python train.py --model="contrastive audio-text model" --gain_aug_db=10 --encoder_activation="gelu" --encoder_mlp_ratio=3 --encoder_expert_mlp_ratio=0.5 --encoder_width=160 --text_encoder_norm="layernorm" --text_encoder_qk_norm=true --text_encoder_parallel_block=true --text_encoder_inner_norm=false --text_encoder_expert_mlp_ratio=0.25 --text_encoder_positions="learned" --grad_clip=5.0 --steps=2000 --lr_schedule="cosine"
Rows from block 4 of the audio encoder of a small contrastive audio-text model, named by matrix and row number. Rows with one number belong to one neuron. Each number is 128 + 32 x the weight over its row's rms, rounded and kept within 0 to 255. All counts start at 0.
After each neuron's rows are labels from the 100 clips, of 14976, where the neuron reaches its highest value: "strongest on" is what is common among them. Only what is clearly more common there than usual is listed. The data: single English nouns, adjectives and verbs, spoken by a formant synthesiser in many voices.
# fc1: MLP up (encoder.blocks.4.mlp.fc1.weight, 480x160), inputs 80-159
# fc2: MLP down (encoder.blocks.4.mlp.fc2.weight, 160x480, transposed), outputs 80-159

fc1.430 [ 86  96 167 163 111 108 161 146 135 142 139 162 164  70 103 102 154 176 124 138 144 194 166 148 114 149 173 125 185 175 119 126 183  90  88 100 140 175 135 147 153 117 159 106  94 141 160 115 109 134 185 110 129 106 132  91 148  83 123 168  59 184 123 102 145 114  96 119 131 158  73 148 125 159 130  56 154 130 140 117]
fc2.430 [139  83 195 135 109 144 193 127 136 120 111 138 161 119  84 119 120 162 187 191 109  99 113 136 100 148 135 133 145 109 102 113 117 218  97 168  89 176 139 134 184 113 104  99 131 166 157 124 119 179 146 143 128 115 157 165 105 159 193 156  65  76 143  98 133 156  71 106 142 158 124 118  94 171 109 152  94 133 124 101]
strongest on: /k/; /p/

fc1.455 [149 127  95 139 103 148 166 130  82 140 143 138  84 112 119 106 164 128 126 101 159 164 144 133 204 106 124  92 145 181 185 139 104 127 146  93 129  83 123 121 155 120 157 112 120 113 130 150 137 124 132 127 129 140 109 208  97  95 127 100  62 113 133 100 133 101 166 119 180 121 115 139 154  87 150 127 118  78 183  77]
fc2.455 [126 151 137 106 107 125 153 101 159 114 120 102  65 166  99  57 105 138 100 136 142 157  92 128 160 157 156 134 128 170 160 179 139 171 101  96  62 128 144 101 151 156 138 144 133 172 192 167 185 127 174 142  84  99 115 112  59 172 138 137 217 136  80 140 107  96 130 128 179 147 142 117 139 126 105 164 144 180 157 121]
strongest on: mains hum

fc1.36 [117 178 147 130 121 122  68 141 153 138 154 162 112 122  89 149 124 128 117 121 153 162 135 156 145 129 174 154 198 143 125 129 125 218 161 159  55 127 126 103 148  99 136 151 156 138 130 131 196  95 126 193  67 101 145  84 112  70 168 113 148 160 128  71 170  79 153 107  53  90 101 145 135  83 132  98 107 110 128 140]
fc2.36 [163  95  78  87 148 138 131 110 171 184 148 159 154 161 123 140 115 147 168  68 146 114 116 142 107 140 164 149 132 117 141 120 131 145 109 121  44 138 118 110 108  70 132 128 122 131 192 165 185  97 102  90  89 184 162 109 118 117 130  52 179 144 103 118 173 115 192 117  86 132 109 112 147 142  44 180 140 153  82  73]
strongest on: /k/

fc1.60 [ 98 124 125  87 151 122 161 105 196 134 105  90 166 147 136 105  85 161 103 135 143 158  82  98  69 150 125  93 150 123  96 155 157  90 136 126 149 137  91  88 193  90 149 100 114 136 104 107 144 126 148 130  81 137  85 116 175 108 106 160  88 128 105 165 126 114 134 157 165 128 112 147 189  90 165  91 125 124  58 111]
fc2.60 [119 101  98 167 121 188 117 138 125 117 121 114 101 111 150 155 132 147  73 134 163  80  88 141  28 123  93 165  79 131 142 169 103  97 144 131 153  80  46  88 186 173 144 152 168  89 127 150 123 118 103  82 103 129 133 179 135 127 125 156 139 130  93 122  70 139 172  83 175  93  82  99 136 154  41 108  98 105 135 142]
strongest on: /n/

fc1.287 [ 89 117 108 157  74 139  71  72 148 197 146 142 132 152 133 102 197  80  96 152 191 128 159  78 114 108 126 133 128 144 109 100 127 122 153 141 105 188  71 159 133 136 135 139 167 124  92 150 109 128 118 162 170 102  94  94 144 187 124 140 140 161 208  49  96  89 139 160 207 141  65 144 107 123 130 101 118 171 114 132]
fc2.287 [116 133  94 110 113 200 101 104 112 157 114 136 121  73  93 139 160 175 107 114 101 169 113  76 153  69 157 119 182 165 154 119  99 143 147  59  99 135 149 108 118 145 144 149 142 135 143 116 112 146 126 152 174  93 108 132  87 135 176  97 125  55 107  91 147 115 109 122 112 120 161  80  96  93 129 149 160 125 134 169]
strongest on: /b/

fc1.210 [107 114 211 145 165 162 182 112 123 151 143 158 133  98 140 117 174 122 147 108 138 175 133 174 104 112 115 153 146 136 144 210  72 156 127 138 128 167  77  67 140 140 140  87 117 123 100 131 139 113 109 166 156 123 164 114 111  24  97 111 134 116 149 116 153  87 147 162 149 154 120 122 121  81 139  94 179 134 110  63]
fc2.210 [ 59 112  96 120  78 147 160 168 125 123  92 153  76 113 110  45 147 129 171 140 117 163 186 115 145 163 141  87 165  99 107 185 192 130 122 131 151 112 108  88 145  55 168 155 159 125  94 138 127 122  98 157 117 159 128  67 179 137 172 119  97 129  54 109  76 136 129 101 105 151 157 112 111 164  77 110 138 107 142 124]
strongest on: /k/; word: cat; /ʌ/; word: cup

fc1.127 [ 63  83 168 122  78  37 132 125 140  87 116 119 153 154 110 120 100 116 172 158 152  99 129 121 127 107  97 144 127 123 126  62 145 180 115 179 108 113 116 138 179 157  79 117 120 132 152 131 133 136 132 103  96 112 137  76 130 117  69 192 102 151 167 122  96 100 121 134 118 170  96 159 180 147  90 103  89 181 152  89]
fc2.127 [171  57 149 183  90  96 189 113 150 159 127 142 203  56 154 154 127 135 112 133  96  96 106 178  90 139  69 154 153  81  91 114 110 138 101 147 149 173  97 108 104 162 172 128 100 161 133  90 137 128 162  90 162 127 148 149  84  96  97  82 127 170 145 115 107 156 189 135 135 129 121 128 135 116  80  92 113  73  61 122]
strongest on: /k/; /ɔɪ/; word: coin

fc1.390 [116  82 179 119 132 114 112 144 108 119 151 166  66 194 134 182 112 111 124 118 170 171 211  93 179 111  79 138 120 157 137  74 114 172 104 154 106 164 120 111 126  95 158 124 140 174 108 153 135 106 127  98 139  92 153  96 153 116 131 156 117  64 144  81  87 124 117  99 121 142 178 137 109 135 125 162 151 122 167  24]
fc2.390 [156 118 152  68 174 188 136 110 188  86 102  71 138 134 129 118 185 106 145 131 119 149 136 141 178 151  58 118 119  57 120  74 121 100  46  93 179 136 166 132 144  55 166 117  99 176 195 165 177 146 138 153 136 174 134 134  98  99  76 136 109  97  77  84 127  87  82  78 122 127 116 127  98 102  99 118 112 137 114 121]
strongest on: /b/

fc1.451 [117 117 163 170  84 132 122  89 131 124 120 156 162 172 115 161 128 121 105 116 120  97  93 133 137 174 125 143 159 151 138  77  93  79 144  96 105  97  98 168 177 168 141 158 163 137 104 136 164  91 116 156  68 125 134 128 196 195 107 158 141 103 115  99 147  98 113 157 129 157 130 124  88 151 227 184 132  97 109 120]
fc2.451 [145 109 126 121 135 181 169 126 136 128 114 135 143  96 177 138 166 114 112 198 157 118 106  98 132 111 108 155  79 161 156  51 119 106 127 124 130 125 112 120 158  99  80 134 107 135 165 143 146 104 107 116  88 158 132 123  51 124 141 144 144 177 144  69 124 173 187 170 164 142  64 160 138 154 112  73 116 101  77  75]
strongest on: /ɑ/

fc1.361 [134 119 101 135  71 103  77  51 134  84 136 110 123 179  86 202 151 161 152  88 158 193 118 143 128  50 129 117 134 112  81  80 150 121 144 137  82 183 122 102  87 104 115 136 137 134 103 131 201 113  95 157 159 111 125 110 156 113  98 100 145 126 106 160 132  96 102  92 163 168 110 123  88  61 119  96  90 157  81 114]
fc2.361 [ 63 115 164 125 128  94 150 152 153 148 150 121 111 118 154 160 146 142 142 160 114 116  97  63 173 121 101 193  81 139  86 104 180 166  79 104 178 135 112 121 119 136 152 103 141 135 113 116 188 108  97  72 121 136  54 133 178  82 127 115 131 119 113 121 143 155 133  97 160 118 160 107 239 165 159 148 179  68  62 107]
strongest on: mains hum

fc1.108 [100 170 180  89 116 116 113  55 118 132 140 153 128 150 145 115  99  89 131 149  85  98 108 114 153 102 131 170  80 163 141 145 107 175 137 165 102  96 166 103 197 143  84 134 195 100 135 117 113 114 120  60 142 114 200 174 113 148 167  45 175 114 142 151 133  86 129  91 142 105 165 136  36 148 184  75 170  63 117 154]
fc2.108 [107 134 119 142 156 131 129 148 120 178 139 119 136 109  94 153 189 129 169 141 163 171 121 125 149 115 121 126 113 134 128 141 121  79 120 149 116 148 166  95 128 130  70 122 125 135 130  88 165 104 145 151 112 122 188 124  94 113  94  72 161  77 149 124 151  94 144 160  89 220 172 140 123 116 135  42 107 124  93 106]
strongest on: quiet level; /b/

fc1.308 [ 59 154  67 135 118 109 207 112 108  99 149 144 111 124 104 142 123 151 140 134 219 122 170 155 145 150 118 160 143 103 173 135 167 134 159 203 109 110 196 133 177 159 110 148 156  73 141 175 163 139 131 109 122 134 117 102 141 105 133 186  75 155 122  78 132 116 165 113 154 109 126  99 143 121 144  96  84 200 103 139]
fc2.308 [127 191 153 142 104 117 168 108 130  78 131 122  88  73 182 126 118 186 103  65 134  89 170 134 122 137  98 117 166 117 140 114 111 160  96 172 106 188 110  88 111 146 206  83 121 119 154 137 135 141 169 166 144 100 146 124 137 155 130 151 158 159 115  97 134 128 130 146  52 153  54 141 115 131 157 152 111 193 116 107]
strongest on: /k/

fc1.257 [169 115 101 109 106  24 102 158 111  98 129  92  81 142 133 151 127 162 120 134  48  47  88 132 100 160 181 105 169 138 153  87 122 152 142 110 120 163  82 147 131 165 135 121 130 175  90 178 104 137 127 113 106 163 134 105 129 112 142 152  90 124 156 126 139 121 130 142 182  84 116 142 129 105 106 129 173  45 107 124]
fc2.257 [113 106 125 105 125 106 149  97 172 154 131  98 165 123 177 143 109 111 158 128 151 198 112 110  75 144 118  97  94 121  77 138 120 201 122  99 123 171 113 129  97 167 130 157 124 114 179 188 101 173 174 134 155 190 126 149 103 164 115  30 188  81  87 127  93 114 178 107 183  99 118 163 181 124 155  96  69 101 140 144]
strongest on: /ɑ/; /p/

fc1.253 [138 194 116 124 148  76  88 108  99 124 125 122 119 145  75  98 136 178 188 185 103 112 143 156 134  95 140 183 142 164 190 138 114  93 163  99 118 143 205 155 145 186 126  96 187 147  96  95 136 154 164 166 155  87 105 160 119 154 138 184  70 132 112  80 114  94 126 112 132  98 121 136 129 141 180 117  42 159  89 165]
fc2.253 [136 106 139 147 124 144  97  81  93 155 110 125  84  78 176 126 130 147  83  89 166 104 161 118 133 168 131 134 136 122 144 170 160 112 102 141  86 122  95 126  70 156 163  60 134 145 149 120 130 124 150  77 159  97 145 173  85 158 150 163 145 182  87 130 129 128 110  90  62 136 106  99 124 154 104 162 136 187  97  73]
strongest on: /u/; /ə/

fc1.276 [190 119 150 135 161  79 138  73 107  81 157 149 114 195  74 161  81 111 126 132 153 124 127 155 194 119 146 182 128 158  69 129 103  94 159 117 143 145 105 166 122 143 103 154 147 131 180 136 184  45 180 118 119 134 113 184 146 123 102  83 111  96 103 119 145 130 142  45 107 145 163 158  95  91 149 119 101 109 107 150]
fc2.276 [127 208 181 135 126  74 117 131 120 120 136 145 117 112 115 156 185 119 134  98 145 175 144 121 222 164  86 135 107  40 107 149 149 126  90 115 131 152  97 145 102 159 201 184 169 131 160 164 154 137  87 149 128 151 139 136 150 111  87 115 191 105 215 135  99 128 160 130 165 142 134 119 152 126 107 126  82 123  37 120]
strongest on: /k/; /ɪ/; /h/

fc1.51 [ 92 109 106 212  89 111 132  99 116 112 105 134 149 181 132 126  98 197 178 155  68 130 113 161  81 171 144 164 136 181 183 140 123 158 176 122  99 104 195  95  82 153 139 125 158 104 143 172 131 146 184 141 163 174 169 122 152  57 159 124 164 114 126 122 141 121 157 151 148  59 151 118 117 111 120  88 210 112  47 152]
fc2.51 [ 59 124 170 119 137 116 170  96 113 115 109 142 103  66 129 150 105 143 197  98  90 147 201 137 145 142 141 123  84 125 110  95 101 120  68  86 135 110 121 155 122  85 135  95 139 125 103 105 155 149 105 159 119 161 186 176 143 123 125 145  98 115 189  79  88 163 109 148 130 199 181 150  98 157 138 136  87 106 147 134]
strongest on: quiet level; /b/

fc1.243 [128  96 135 107 126 175 177 144 120  88 122  70 194 148 121 146 145 123 158 170 130 135 115 119 134 132  80 193  90 119 111 149 140 142 111 148  73 192 144  92 130 160  86  82  89 106  79  97 114 120 187 125 190  48 158 136 141 158 113 136 105  70 174  70 155 158 118 135 175  91 165  57 130 105 130 130 137 145 167 103]
fc2.243 [ 96 135  79 116 119 166 109  85 115 130  89  87 150 145 105 118 183 126 114 123 122 136 128  90 152 150 127  53  93 123 114 192 153 145  97 181 157 104 125 137 183 122 117 112 142 119 142 120 186 153  84  51 143 129 171 114  58  85 144 171 122  93 109 193 207 165 105  86 143 151 121 106 102 137 152 105 112 137 110 139]
strongest on: /b/

fc1.401 [140  99 168  72 110 101 103 122 175 128 189 164 141 114 112 155 131 182 144 105 146 122  56 128  86 143 179 106 106 108 105 130 107 178 124 146  91 113 106 114 122 143 151 129 169 174 129 147  70 127  70 186 100  97 158  71  90 111  84 208 130 122  57  95 121 157  89  94 116 106 136 110 134  86 105  88 140 171  97 129]
fc2.401 [156 132  98 112 124 125 111 136 155 125 184 100 134 133 196 125 118 120 196 118  37 161 119  99  98  78 118 136 106 141  88 145 124 202 155 107  68  94  89 119 135 123 151 133 140 124  95 134 112 112 145 101 106 171 101 112 142 132 167 130  71 158  76 104 106 127 142  90 141 127 159  67 118 116 176 153 157 180 123  79]
strongest on: /u/

fc1.397 [110 143 123  84 149 157  84 100 147 138 147 110 160 122  95 131 144 118  92  75 177 129  81 186 154 128 166 103 148 159 102  40 164 144 112 113 170 120 145 152 133 148  94 146 124  76 124  72 144 101 175 119 139 136 144  83 113 158 131 180  40 147  82 200  73 103 151 174 160 154 156 112 165 123 151  91 107 163 116 151]
fc2.397 [166  97 170 162 126 111 104 151 155 153 157  64 113 172 118 142 189 152  90 111 175 137 114  85 132 118  94 142 130 113 152 151 125 113 127 162 128 192 119 156 136 128 102  99 122  71 141 156 144 149 129 186 134 160 141 134  93 115  37 117  92 129 183 151 110 122 171 154 149 105  68 106 117 171 134 147 111 125 134 144]
strongest on: /n/; /eɪ/; /i/

fc1.236 [ 52  81 148 125 203 132 156 106 136 179 164 179  83 145 102 105 158 114  64 125  95 109  81 183 169 136 127 186  96 155 112 112 157 121  69 189  98 123 144 155 134 120  80  79 129 163 105  78 100 124 135 130  95 108 104 141 199 170 147  99 128 141 125 109 145 122 138 160 173 102 151 115 103 157 146 103 129 154 116 152]
fc2.236 [118  94 121 117 182  93 120 175 122 178 195 167 125 110 107 125 151  89 116 122 132 151 167 195 159  67 113 133 136 119 129 121  93  64 123 171  73 117 115 151 114 151 117 151  96 130 132 124 131 138 146  73 108 176 144  97 112 138 152 164 111 103 200  62 103 134 107 136 165  95 141 104  91 104 126 124 151 120  87 124]
strongest on: quiet level; /æ/

fc1.320 [199 107 108 113 104  93 152 126 145  73 104 147 111 138 161  72 150 140 122 131 142  96 123 154 137 164  54 110 170 116  91 148  83 147 131  99 122 136 154 116 108 125 163 136 130 121 140  42  93  67 145 132 159 148 120 131  97  73 107 140 161 103 192  62 140  89 157  95 136 120 184 140 155  81  99 203 122 149 149  83]
fc2.320 [105 136 113  50 115 162 146  70 150  73 124 168 144 153  75  55 120 184 132 158  95 131 117 174 182 154  86  60 153 123 111  79  88 160 116  84 100 113  84 144 113  96 139 138 100 117 125 133 111 100  70  99 112 136  98 143 109  90 139 141  76 105  97  86 150 101 139  83 164 125 142 125 166 132 156 125 131  96 123 121]
strongest on: /u/

fc1.57 [116 100 172 106 116 102 123 143  98 130 161 116 146 197 133 111 113 108 145 146 184 152  65 103 103 117 131 107 130 166 129 101 142 135 120 118 117 222  27 123 103 105 147 137 105 137 191 106 144 151 139  51  94 174 114 114 167 102 125 157 158 140 161 103 102 125 102 162  91 160 101  89 155 149 120 102 103 149 107 126]
fc2.57 [132 107 175  87 133 145  95 106 152 134 176 138 126 173 147  99 181 121 120 132  95 100  87 110  98 101 116 167 110 119 145 163 131 114 143 144 160 100 150  90 138 117 135  96 159  44 131 153 131 131  61 140 102 109 107 157 109  76 133 160 104 120 172 126 141  92 186 155 149 107  72  78 108  92 154 133 174 129 102 117]
strongest on: /b/

fc1.119 [110 105  96 126  80 138  73 107 111 121 106 200 123 216  83 160 107 124 124 144 154 128  83 154 127 122 166 129  91 159  81 121 177  70 168 121 138 115 136 103 137 148 150 128  85  83  79 131 128 130 138 129 123 158 134  84  83 133 132 117 129  74 102  91 146 100  84 135 197  24 121  90 115  88 169 167  93 111 122 130]
fc2.119 [107 102 157 114 129 150 140 154 176 123 126 126 139  54  83 186 117 126 104 103  71 106 139 135  81 165 115 159 123 121 112 140 125 129 178 116 131  97 143  75  75 145  73  98  76 173 159  39 143 125  97 160 145 178 137 152  82 143 180  74 110  91 122 163 140 138 134 136 116 108 103  98 120 146  83  94 201 172 125 168]
strongest on: quiet level; /b/

fc1.376 [137 169  71 163 128 123 191 102 102 168 115  91  66 142 181  64 145  54  90 146 116 120 201 134 102 177 115 151 148 190  95 144  72 166 170 163 166 150 106 138 151  65  87 155 143 155 119 141 185 146 104 172 140  84 144 109 157 141 112 111 129 115 189 134  57 135 100 181 118 136 148 111 112 131 150 129 101 170  92 103]
fc2.376 [131 129  66 113  73 150 174  98 107 115  95 142  96  72 181  73 169 108 143 121 125 119 149 121 109 159 142 184 195 116 128 106 204 125 180 128 121 132 127 108 122 142 151 164 126 116 128 118 128 134 123 134 168  86  94 125 183 212 181 163 114 140  88 147 152 130 128  91 184 118  69 117 170 105  92 148 145 128 114  93]
strongest on: /n/; /i/

fc1.374 [ 69 151 127 136  99 169 149 124  85 151 112 152 115 104 102  79 102 145 138 110 145 119  80 143 187 146 146 119 171 140 134 192 178 140 113 158  87 173 128  89 147 146 123 117  92 119 178  97 123 153  89 121 148 101 125 142 106 118 111 111  79 112 135 125 146  55 165 108 148 153 136 162  92  89 176 128  94 131 147 119]
fc2.374 [116  95  72 119 125  89 159 127 156 112 100  92 160 125  48 114  80 135 131 163 111  71 138 201 142 142 114 142 119 158 120  70 160 191  77 126  68 165 116 127 146 157 180 154 121 134 127 159 142 104 170 127 131 126 149  48 157 126 159 148 126 150 159 112 132 113 147  89  98 151 144  78  83 133 125 113 124 129 103 140]
strongest on: mains hum

fc1.52 [162 125 159 172  77 103 115 110 119 170 161 134  62 184 158 154 152 101 151  51 181 142 105 143 110 144 102 120 180  85  87 130 141 138  83 103 165 156 188 126  72 180 190 104 124 178  91 130 121 139 152 147 111  98 127  59 159  92 167 131 141 118 153 159 130  88 126 134  82 136 125 152 153 113 158  75  98  57  60 100]
fc2.52 [ 86 109 138 171 119 150 134  83 153 178 149  89 132  94 114 122 120 153 176 124  65 148 138  91 167 141  85 124 146 162 109 125 107 182 104 117 133 116 196  86 128 136  49 142 132 133  98  75 156 154 179 121  88 159 154  99 175 131 141 118 147 110 212 110 134 138 171 122 117 106 128 120 131 171 148 174 128 124 118 127]
strongest on: quiet level; /æ/; /ɝ/

fc1.470 [157 209 111 144 127 132 102 178 161  90 154 119 115 133 152 106 100 197 154 109 169  76 183 148 143 111 102 124 178  61 155 116 141 149 154 177 153 132 129 110 148 176 148 169  97 171 139 107 129 128 158 127 159 164 144 163 139 119 161 123 121 189 145 110 195 122 118 122  94 155  87 132 119  87 114  97  78 168 149  71]
fc2.470 [108  88 102 149 135  80 115 138  68 113 113  97  85 141 148  97 113 148 103 156 120 137  98  83 151 166 141  92 177 164 163 111 128 122 120 113  91 110 102 119 100 153 114 131  70 165 187 140 159 113 140 126 168 112 111 137 138 121 119 138 127 170  99  96 166 127 161 132  89  95 131 147 116  82  15 170 191  92  91 158]
strongest on: /k/

fc1.153 [190 148 136 130 120 144 135  98 157 118 112 131  71 105  71 117 138 135  91 127 137 245 139 126 113 144  88 126 167 141  92 111 111 104 137  77 141 146 117 157 105 105 109 122  69 148 149 133 206  95 173 115  91 188 110 185  77 133  84 117 178 133 144 166  52 144 143  55 155 112  79 101 134 112 124 188 121 131 132  92]
fc2.153 [128 148 136 102  78 112 141  76 138 143 104 133 118 149 198 142 142 185 115 156 173 116  87 109 136 119 140 150  86  84 121  96 150 141 133 124 161 161 109 176 112 145 122 166  66 126 139 119 101 108 122 151 116  75  76 113 170 112  86 139 120 190 112  87 115  95 123 104 153 184 136 152 124 122 136 113  65 120 138 119]
strongest on: /ɹ/; /ɛ/

fc1.122 [117 158 138 161  36 157 117  82 115 125 112 146 120 194 192  96 151 122 190 131 109 140 122 183 140 151 166 127 174 141 149 116 162  94 141 136 204 137 161  92 101 153 179 167 105 152 113  96 109 104 132 146  83  88 107  21  97 122  87 157 119 156 129 144 165 118 122 108 155 126 137 134 116 131  79 150  98  91 101 103]
fc2.122 [129 112 102 111 164 108 134 122 111 153 127 100  93 135 166 127 103  98 169  88 102 130 139 139 177 135  95  97 126 111 200 145 127 110 140 134 121 134 111  58 141  70  80 166 161  77 184  45 148  70 117 145 116 128 155  95 149 119 140  90 118 111  98 160 163 166 192 122 116 116  30 119 142 108  92 158 167  83 133 127]
strongest on: /ɑ/

fc1.461 [101  98  80 168 134 116 161  73 104 133 196 132  98 179  99  82 140  98 102 136 140 100 167 108  80  89  94 120 111 137  63 136 116 132 139 123 141 166 150 177 164  84 174 117 143 107 186 132 116 133 143 140 138 121 146 120 135 178 178  45 139 105 153 129 187 113 154  70 155 140 135 171  96  81 128 120 112 120 140 143]
fc2.461 [158 129 123 121  67 108 124 125 163 140 170 156 133 152 146 169 152  76 146 135 110 151 143 147 108 149 115 145  99 133 105  59 186 161 142 113  68 128  85 128  90 147 116 112 119 148  89  92 136 163 121 136 120 143 173 164 202 119 130 168 100 107 121 150 162 137 113 147 148  92  74 104 106 185 181 155 123  78 120 143]
strongest on: quiet level

fc1.192 [127 114 118 160 183 155 119 181  60 117 109 136 120 134 112  94 138 147 138  26  90 155  74 144 181 127 161 178 124 154 134 117 150  57 109 128 114 152 135  93 111  88  90 167 164  99  97 156 139 112 150 127 127 149 156 153 123  76 101  63 109 125  88 207 142 140  94  85 174 104 120 202  94 151 135  57 129 137 130 122]
fc2.192 [ 69 131 129 123 131 158 113 154 150  97  65 189  68  61 106 158  75 133 135 163 156  85  61  99 175 156 109 168 140 102 112 112 176 145 149 111 128 186 113 194 143 124 126 161 175 101 110 139 106 133 117 163  91 117 139  80  89 143  81 135 115 128 195 135 124 142 152 145 100 144 129 135 203 130 175 116  66 177 121 121]
strongest on: /b/

fc1.133 [193 117 127  47 128 140 200 126 142 132 180 126  81 136 158 115 157 141 140 103 138 206 116  57 105  91 105 114 155 124 106 113 105 169 158 155 162 128  96 141 141 192 123 104 181 138 120  94  62 141 104 161 128 120 124 156 110 108  61 176 129 173 118 117 149 128 157 164 191 136 160 112 139 114  95 120 148 171 130  92]
fc2.133 [123 134 136 123 126 142 152 125 163  74  68  98 143 103  54 155 166 121 159  79 126 109 161 102  55  93 179 149 103 134  82 126 109 153 150 134 124 135 146 104  96 130 109 108 130 143 103 118 134 175 114 168 147 107 146 128  92 139 136 158  87 128  84 122 140  63  88  95 131  90 170  92  99 118 128 167 120 210 120 116]
strongest on: /b/; /æ/; word: black

fc1.332 [111 140 180 150 172 125 105 142  42  85 183 145 109 161 155 172 120 168  80 131 136 124 155 177  86  74 129  98 121  57 117  60 117 135 161 123 117 173 103 123 138 100 145 103 169 109 121 139 157 143 151 115 141 120 144  88 124  88 109 136  87 103 173 158 154 110  97 109 163 179 153 145 158 123 153  96 146 150  92 194]
fc2.332 [145 135 153 147 145 112 109 128 184 143 135 128 161 109  83  62 137 122 102 204 113  81  87 128  42 154 103  69 169 128 158 128 171 128 138  96 124  52 120 189 175 126 134 197 103  55  97 111 163 123  91 110  68 116  74 142 101 129 121  99 107 172 134 118 134 142 126 110 119 142 115 148 159 167 171 115 132 138 139 135]
strongest on: /n/; /ɪ/

fc1.130 [124 103 140 121  58 133 123 153 202 139 166 134 140 106 109 108  96 127 104 101 175 114 148  91 112 162 107  96 135 137 100 135 150  95 106 163 139 202 125 140 144  82  95 148 131 140 138  95 131 102 122 149  88 123 128  60 191 132 144  96 110 181  60 138 109 140 138 102 148 176  93 156 140 133 138 151 144 160 141 143]
fc2.130 [ 61 101 145 139  76 128 116 176  68 100 132 141  61 177 153 116 133 104  81 120 119 115 104 111  84 124  64 118  81 118 149 119 132  72 141 128  97 156  69 139 115  48 115 118 152 106 122 161  94  96 129  98 114 131  90 130 168  85 110 152 114 138 134 100 161 134 143 150  93 145 110 130 143 165 149 125  90 118 121 155]
strongest on: /u/

fc1.458 [227 125  67  94 124 122 162 148 139 104 141 172 162 140  78 112 158 106 109 125 142 178  67 124 137 159 142 199 196 103 119 127 128 188 135 147 170 203 208 129 129 151 106 170 106 112 123 116  97 118 114 179 171 136  70 137 123 123 112 110 169  91 153 166 136  21  62 159 135 166 145 102 184  83  99 163 123 121 105 118]
fc2.458 [ 92 102  83 123 104 129 173  94 135 110 163 150 135 137 125 158 148 120 148 116 155  92  85 134 160 139 158 138 124 107  95 124 114 142 125 115 154 160 111 152 128  83 172 132  74  95 161 142  56 195 148 100 120 122 181 119 151 117 132  86 103 103 119 170  96 142 150  99 174 159 158  71 155 183 144  63 116 194 124  84]
strongest on: quiet level; /p/; /ʊ/; /ʃ/

fc1.40 [145 102 148  88 140  94 123 167  77 161  95 144 117 143 124 108 132  75  86 117  91 156 148  98  70 111 118 155 130 126 136 152 148 112  74 122 159 128 175 121  90 150 134 134 107 140 120 163 206  95 169 105 170 141 131  70 172 169 123 116 146 140 165 164  97 103 108 104 165 100 102 102 150  79 202 162 112 114  86 118]
fc2.40 [183 128  85  78 155 139 105 102  79 164 169 146  99 184 142  97 106 124 131 125  84 127 115 106 122  74 151  98 122 101 168 133 100 114 146 210 168 143 161 169 132  95 113 116 187 136 158 149  98 142  71 126 153  96 110 107 148 122 109 104  78 176 122 172 101 118 107  79 151 154 138 124  79 140 142 110 166 162 113 119]
strongest on: /ɹ/; /w/; /ɑ/; /ɔ/

fc1.315 [143 135 145 117 127 121  78 113  94 175 176 120 128 143 113 143 136 154  47 174 145 102 133  64 111 113 114 102 129 116 168  94 166 112 126 126 152 150 120 186  88 158 111 127  70 174 173 139 113 108 161  72 152 151 118 143  82 146 130 149  80  78 143 207 155 126 117 170 137 144 127 134 133 101 105 102 147 163  77 142]
fc2.315 [ 75 143 109 113 147 159 121 149 141 135 125 138 143  61  83 182  91 200  78 127 113 153 104 140  93 134 170 163  71 137  81 138  94 114 123  89 128 116 188 153  79 101 146 144  83 162 129 108 137 120 141 147 129  89 129 133  63 122 120 138  95 117 123 132 132  75 195 150 112 118 155 170 143 145 120 115  72  99 120 184]
strongest on: /n/; /ɪ/; /i/

fc1.44 [138 133 132 111 124 110 172 157 182 155  83 144 187 147  79  93 125  94 117 132 109 109 130 104 127 134 133 124 157 103 130 134  94 174 173 137 140 128 127 112 112 140 129 114  71 102 111 109 189  78 138 114  73 192 150 130 148  82 122 175 163  93 124  84 110 132  52 144 129 125 187 111 166 110 124 129 167 113  57 142]
fc2.44 [ 59 111  81  87 182 128 158  77 104 100 118 177 109 197 136 125 163 159 160 151 104 142 134 168 140 114 123 107 155 121 138 128  97 126 155 148 153 150  99  67  79  42 162 151 140  64  92 136 110  85  58 137  98 117 102 115 193  80 193 112 151 124 115 105 130 168 172 119 161 145  89 107 170 122 154 133 108  70 106 114]
strongest on: /ɹ/; /d/; clipping